config.yaml
bias: "none"
init: "xavier_uniform"
lr: 0.0017
steps: 9900
batch_size: 64
warmup_steps: 1980
Rows from block 9, named by matrix and row number. Rows with one number belong to one attention dimension. Each number is 200 + 40 x the weight over its row's rms, rounded and kept within 0 to 999. All counts start at 0. After the name is the row's rms in percent of the matrix's.
# q: attention query (model.blocks.9.attn.q.weight, 240x256), inputs 0-127
# k: attention key (model.blocks.9.attn.k.weight, 240x256), inputs 0-127
q.133,105,204,246,137,213,258,265,178,176,252,132,163,233,198,223,230,246,192,246,238,146,190,130,240,190,173,225,190,199,197,158,156,194,199,222,295,194,233,247,173,240,272,229,150,217,164,110,169,191,146,216,155,248,182,213,128,234,132,166,204,155,235,220,220,235,184,149,129,196,190,142,224,235,218,128,195,248,188,119,183,157,199,172,119,155,102,144,180,289,228,290,202,107,179,246,170,210,199,206,157,250,229,163,191,142,206,205,136,245,221,238,201,185,185,214,259,191,194,187,207,285,203,196,175,173,220,129,155,137
q.134,103,219,258,117,187,203,214,188,203,229,147,161,295,145,163,185,300,199,228,189,165,219,190,213,218,215,261,143,189,231,203,132,180,284,210,218,159,221,172,223,210,214,190,211,213,153,156,190,159,219,197,167,167,139,213,246,164,187,163,240,185,187,205,198,257,235,178,212,207,242,193,251,171,151,148,179,232,154,166,213,244,161,148,189,207,191,240,172,193,231,208,187,154,249,111,105,243,200,229,197,156,105,240,171,182,239,186,170,199,233,190,182,169,185,141,208,218,240,122,200,254,245,127,216,163,188,252,197,248
q.135,099,249,193,211,204,213,157,224,221,175,223,230,227,179,224,201,179,152,210,209,114,211,188,189,186,203,184,145,123,220,252,212,221,194,212,209,92,225,140,157,239,163,237,203,224,226,199,183,213,92,211,228,253,184,210,246,188,225,207,231,193,208,168,262,128,254,224,186,212,165,238,210,180,154,173,139,249,152,215,259,196,162,136,207,262,172,201,173,240,227,226,199,188,211,230,197,216,197,200,275,262,330,174,188,273,221,140,185,209,158,104,219,193,143,212,274,179,210,307,240,272,154,213,185,238,201,176,206,176
q.136,119,202,208,245,203,182,177,167,153,187,193,133,212,163,180,182,223,210,62,220,256,219,138,194,206,220,169,213,305,187,219,208,270,187,168,206,154,209,190,245,140,195,237,217,185,173,184,237,189,202,247,243,192,153,172,229,181,261,264,232,165,256,244,199,319,142,209,195,247,244,94,221,201,182,216,205,157,278,143,175,230,148,158,149,203,185,270,131,197,233,161,256,222,137,252,194,166,204,194,198,124,203,145,162,248,177,192,162,247,213,152,198,277,215,203,173,239,184,287,222,268,162,127,220,204,190,176,211,184
q.137,104,254,247,240,151,143,296,246,229,213,209,147,217,147,153,178,133,139,191,208,182,195,288,245,149,147,244,230,197,209,215,217,259,235,184,190,249,149,197,147,204,254,268,197,136,107,202,200,255,235,233,252,150,221,214,153,216,172,219,229,169,205,178,168,230,212,90,180,250,235,165,214,194,220,142,203,158,191,183,233,221,196,224,155,200,97,151,185,138,205,224,134,185,177,200,183,182,201,221,217,214,163,262,187,92,201,239,232,146,144,161,223,277,186,186,146,234,185,205,177,173,173,199,206,275,209,184,234,229
q.138,109,209,198,172,173,191,131,228,190,180,180,193,193,221,160,170,197,127,282,228,222,224,159,208,200,173,238,185,231,228,245,209,283,201,178,194,183,206,230,236,208,247,204,157,241,142,192,220,198,191,186,171,237,274,200,207,232,215,178,163,143,258,241,166,234,250,170,204,161,204,155,200,276,220,180,200,191,209,206,237,187,217,149,261,163,239,234,165,155,92,209,174,213,193,234,188,256,188,184,157,200,161,236,172,221,165,270,162,287,234,185,222,188,217,214,237,174,184,204,215,241,207,227,219,212,169,209,180,274
q.139,110,177,158,221,177,220,241,218,178,303,216,175,133,152,212,183,248,205,247,218,194,205,103,153,227,209,245,176,222,176,187,148,149,197,186,310,199,218,162,245,151,166,200,229,169,178,155,205,296,192,224,164,217,242,252,218,174,120,170,195,186,182,211,224,163,204,237,148,188,217,181,237,154,178,277,172,262,224,155,222,235,198,104,209,243,179,159,224,207,226,246,237,202,222,143,175,199,238,182,287,156,261,196,281,221,197,135,224,177,244,187,228,197,238,240,235,192,221,188,157,219,147,222,284,156,161,213,215,215
q.140,104,176,194,158,198,239,311,225,244,169,221,198,219,213,207,218,185,155,223,193,197,176,144,250,96,189,167,154,187,172,123,210,281,215,213,191,241,175,165,267,137,239,262,199,167,184,216,212,213,220,130,206,170,175,175,192,137,182,156,231,137,286,219,153,234,186,217,221,245,226,281,243,141,169,244,197,141,245,201,171,244,218,199,192,209,235,200,237,240,183,270,221,177,128,246,202,210,143,178,283,264,222,280,170,184,241,280,196,180,215,141,126,281,209,197,206,144,200,209,191,160,200,207,214,195,238,177,225,227
q.141,102,216,233,194,103,177,141,185,213,145,158,176,198,172,198,191,289,136,174,146,157,206,284,224,203,145,259,153,237,152,169,138,203,248,174,159,219,144,182,209,209,199,224,183,250,222,223,209,165,238,261,208,220,172,201,195,198,225,222,219,142,288,188,151,172,149,220,273,242,155,163,186,268,232,189,199,126,141,252,229,171,197,144,242,210,247,205,174,224,202,233,169,227,220,189,211,198,211,217,182,223,230,199,203,134,183,273,202,238,182,241,199,233,165,157,264,185,219,133,180,199,190,231,216,227,211,239,236,182
q.142,103,169,210,202,233,146,228,158,221,245,215,234,162,220,158,183,231,198,216,179,180,182,217,180,168,181,235,160,129,170,170,256,166,302,234,160,249,201,202,214,281,185,133,224,174,198,169,248,240,184,284,163,169,153,189,239,182,169,228,164,246,176,256,283,144,238,265,158,198,174,130,162,176,243,189,158,227,154,210,193,247,192,232,244,151,195,99,223,194,270,255,226,177,243,175,170,204,140,97,182,255,231,190,262,188,240,189,195,175,191,237,183,193,183,165,206,192,194,179,191,211,199,191,204,133,124,191,134,161
q.143,104,181,216,243,225,163,185,203,213,181,171,175,147,244,211,149,210,192,194,190,225,172,195,174,174,206,213,153,225,85,211,202,217,237,209,133,222,245,224,142,132,167,116,251,211,264,185,194,191,132,223,221,230,132,237,219,135,244,213,210,220,129,262,110,207,179,201,147,192,185,214,155,125,134,234,167,227,223,180,245,187,254,208,230,165,156,114,215,253,222,196,133,191,148,152,193,171,141,162,150,241,198,225,171,229,210,122,195,216,258,183,182,188,193,172,209,201,200,196,154,238,246,178,172,192,185,175,165,203
q.144,102,199,240,191,241,209,223,268,98,221,131,189,192,242,113,160,198,184,142,178,220,213,262,283,194,181,165,213,200,134,143,178,187,225,120,177,219,171,129,169,143,244,207,145,223,220,229,250,155,170,258,143,152,205,196,172,227,143,230,213,183,187,218,176,190,163,233,193,169,134,201,203,199,166,226,170,194,195,232,241,168,204,193,137,210,182,144,242,156,233,180,168,185,195,138,188,167,148,198,191,203,187,202,179,187,267,144,199,203,165,191,175,196,221,201,160,188,153,188,195,257,133,227,196,122,126,156,143,163
q.145,094,204,245,206,141,242,153,199,228,219,170,249,233,232,174,265,212,198,220,157,224,120,111,243,178,160,282,210,211,236,219,139,296,226,188,194,204,148,169,138,219,134,232,150,174,225,244,232,243,150,121,215,215,206,167,208,242,189,197,188,254,230,175,250,243,212,240,211,197,162,195,179,156,198,179,148,214,214,190,171,194,199,257,162,247,291,87,178,188,166,125,199,222,184,188,244,209,215,186,213,180,184,226,230,273,212,188,226,170,193,244,117,212,250,315,142,138,259,179,227,228,192,205,241,192,236,224,143,163
k.133,107,212,189,184,220,211,263,181,196,216,315,264,263,226,187,119,156,150,275,148,196,234,199,246,276,231,193,191,202,196,192,278,255,200,205,215,194,151,203,222,228,186,207,157,148,214,156,192,221,176,179,148,152,219,164,204,227,208,205,246,155,202,227,227,200,211,159,214,173,242,141,205,220,219,223,224,217,139,208,217,292,202,211,210,231,151,191,248,143,258,125,216,234,214,231,177,237,248,179,189,257,274,205,201,203,229,195,274,226,243,94,189,224,183,214,204,239,160,224,226,182,212,191,282,161,135,170,188,209
k.134,101,218,179,168,211,180,196,229,153,206,245,203,213,159,181,169,189,205,201,226,244,183,203,205,280,116,221,257,119,183,230,111,222,126,186,230,169,262,174,139,253,212,142,179,138,210,178,224,169,133,187,265,200,198,173,203,172,243,229,224,186,123,176,161,204,210,210,237,183,251,240,223,240,155,265,210,181,226,226,167,239,206,201,201,222,240,262,193,210,128,189,146,216,238,226,109,212,204,205,249,172,192,169,189,204,159,235,214,163,195,234,196,170,154,147,261,220,268,129,158,284,180,257,125,145,192,199,196,200
k.135,100,218,182,177,252,140,131,223,190,195,170,185,172,258,93,164,179,234,224,232,209,174,219,177,209,231,244,204,236,184,208,207,210,128,231,188,180,233,170,179,220,251,280,220,171,207,210,259,243,166,170,264,292,262,219,226,222,140,207,211,188,223,234,176,223,196,167,140,119,149,203,158,206,177,184,204,189,125,243,225,194,269,266,183,208,221,266,176,186,169,180,177,209,218,235,185,225,252,159,215,183,235,226,212,221,187,193,227,303,250,225,215,205,247,237,213,172,138,268,217,213,217,209,158,194,206,279,184,236
k.136,123,187,157,223,175,167,151,185,224,269,158,114,178,187,174,166,236,201,170,189,227,276,129,112,233,219,141,227,235,204,174,212,171,262,148,231,126,140,272,215,199,179,224,245,158,208,173,190,216,158,176,151,199,220,177,124,131,205,200,237,153,213,223,161,202,187,209,201,189,231,193,188,157,212,243,124,206,225,162,162,210,188,229,191,201,179,259,243,253,206,235,164,153,154,237,190,180,230,226,204,177,130,251,170,201,203,132,208,201,182,282,209,217,258,234,210,224,173,153,193,235,257,206,75,198,244,175,197,224
k.137,102,207,233,175,187,158,200,200,220,180,209,203,250,176,221,211,251,164,244,194,248,184,199,180,137,240,154,175,233,177,159,192,139,235,257,217,187,150,308,162,229,195,168,199,276,238,143,149,219,182,202,258,310,217,146,220,151,192,202,200,193,219,197,168,295,143,248,199,247,200,171,155,249,184,229,220,171,223,204,203,196,164,230,177,174,168,216,220,81,198,236,168,264,173,159,298,233,217,226,302,160,203,201,227,136,205,253,194,184,139,147,205,237,224,238,204,113,227,186,135,274,211,193,181,231,103,206,246,294
k.138,116,122,273,179,211,269,286,266,150,199,218,162,248,215,132,195,182,215,220,170,226,223,180,220,271,199,239,242,255,229,244,90,185,109,227,186,182,320,185,200,221,151,214,185,183,164,206,201,156,193,238,188,161,207,181,155,222,227,210,206,211,221,146,225,152,188,187,188,241,222,239,220,223,178,187,163,210,120,191,233,197,232,199,227,230,130,242,218,190,194,193,104,300,196,217,191,147,176,215,175,215,207,165,234,241,143,217,175,273,175,197,197,222,231,143,212,123,200,234,252,151,191,198,198,280,214,164,225,141
k.139,104,176,148,195,241,214,212,262,99,222,198,131,248,232,156,191,204,205,211,223,174,117,236,195,179,219,196,241,242,155,226,193,171,168,227,172,231,207,243,194,160,224,160,299,180,130,156,224,200,209,179,141,186,152,118,248,288,238,193,172,203,215,260,226,203,168,197,214,247,200,228,149,270,226,112,166,205,212,207,176,185,228,145,260,255,185,242,246,271,198,184,199,198,178,173,161,163,187,161,135,178,206,155,173,161,201,250,131,233,254,155,220,278,249,268,232,269,143,145,223,159,244,213,179,187,223,239,145,170
k.140,113,169,187,198,161,182,246,169,205,165,226,195,192,207,282,167,226,208,164,178,186,127,243,160,241,230,103,234,216,173,266,251,183,175,217,223,187,155,123,209,179,272,127,193,139,205,209,206,234,189,89,277,236,159,272,98,174,156,179,193,182,169,286,249,227,166,203,173,173,133,271,209,166,124,201,278,224,245,216,138,148,200,141,168,144,162,235,197,271,179,159,163,170,194,170,264,202,162,196,180,224,206,193,182,231,233,207,213,178,184,216,226,243,147,212,114,180,178,135,205,230,165,151,148,242,210,203,189,214
k.141,105,194,203,216,186,164,235,160,224,239,179,216,203,210,215,275,219,165,260,287,145,107,140,196,248,201,307,242,210,161,116,188,153,221,210,109,276,210,250,207,185,162,181,205,215,178,256,201,205,240,206,211,213,213,228,196,259,267,264,171,201,133,193,262,135,165,177,207,197,216,223,213,248,120,155,266,171,202,239,182,206,244,220,184,248,187,216,213,149,139,235,183,164,136,248,152,235,262,176,176,201,246,152,193,305,230,240,252,203,137,239,177,162,217,179,179,194,167,204,253,230,223,179,237,226,198,163,158,207
k.142,112,181,167,224,218,149,212,224,229,226,236,251,228,191,171,95,137,225,193,225,268,177,203,262,165,224,220,266,220,171,168,168,232,108,245,174,164,288,166,201,180,207,211,237,196,163,214,239,208,169,203,229,189,197,221,180,253,261,132,240,159,150,235,223,213,210,225,186,167,188,277,191,162,172,190,230,189,218,169,173,185,266,194,187,140,198,169,212,248,111,163,166,242,173,127,190,215,214,219,149,244,217,208,226,241,121,193,207,239,247,141,191,170,200,214,228,155,221,115,203,103,217,233,156,182,228,175,221,256
k.143,105,174,246,138,220,298,252,225,246,231,198,181,145,222,224,164,263,220,233,246,245,184,199,202,251,218,135,183,172,221,192,249,190,178,211,246,157,224,203,234,213,244,229,222,187,203,150,194,157,126,188,232,299,270,207,205,269,193,215,195,150,183,133,230,205,164,218,167,175,219,178,180,151,152,244,257,200,212,257,98,212,164,208,208,156,160,284,269,247,240,187,163,205,181,152,140,146,202,176,182,208,266,206,263,212,182,243,184,246,200,258,210,247,149,211,236,153,258,214,212,170,123,169,191,198,212,232,197,184
k.144,104,207,183,246,130,199,205,179,221,229,183,217,167,173,205,160,180,128,188,83,213,256,220,199,227,187,193,216,214,195,123,118,247,218,159,204,209,160,251,184,223,328,180,214,237,180,168,196,195,207,187,196,197,181,278,223,110,233,254,202,108,91,199,189,256,160,178,220,161,131,225,251,199,202,223,151,160,172,204,186,184,278,202,241,200,222,187,228,159,232,210,223,216,103,210,109,269,228,240,227,186,146,187,229,203,183,253,149,187,121,222,159,213,210,94,174,148,209,255,87,135,202,151,173,232,217,153,194,229
k.145,095,185,190,192,194,149,116,266,195,197,253,214,192,183,225,224,217,159,227,186,171,137,226,206,207,251,215,237,188,125,199,174,154,166,212,196,188,269,201,243,265,236,186,207,118,156,154,253,241,276,153,231,133,198,207,195,149,180,216,157,218,143,194,156,157,206,253,187,219,187,171,164,208,250,188,188,179,272,174,216,188,235,217,208,155,226,270,238,256,142,144,190,170,175,167,155,170,255,146,184,148,114,227,228,191,240,202,180,214,215,64,210,229,168,244,154,248,158,203,88,212,222,180,142,213,187,145,236,250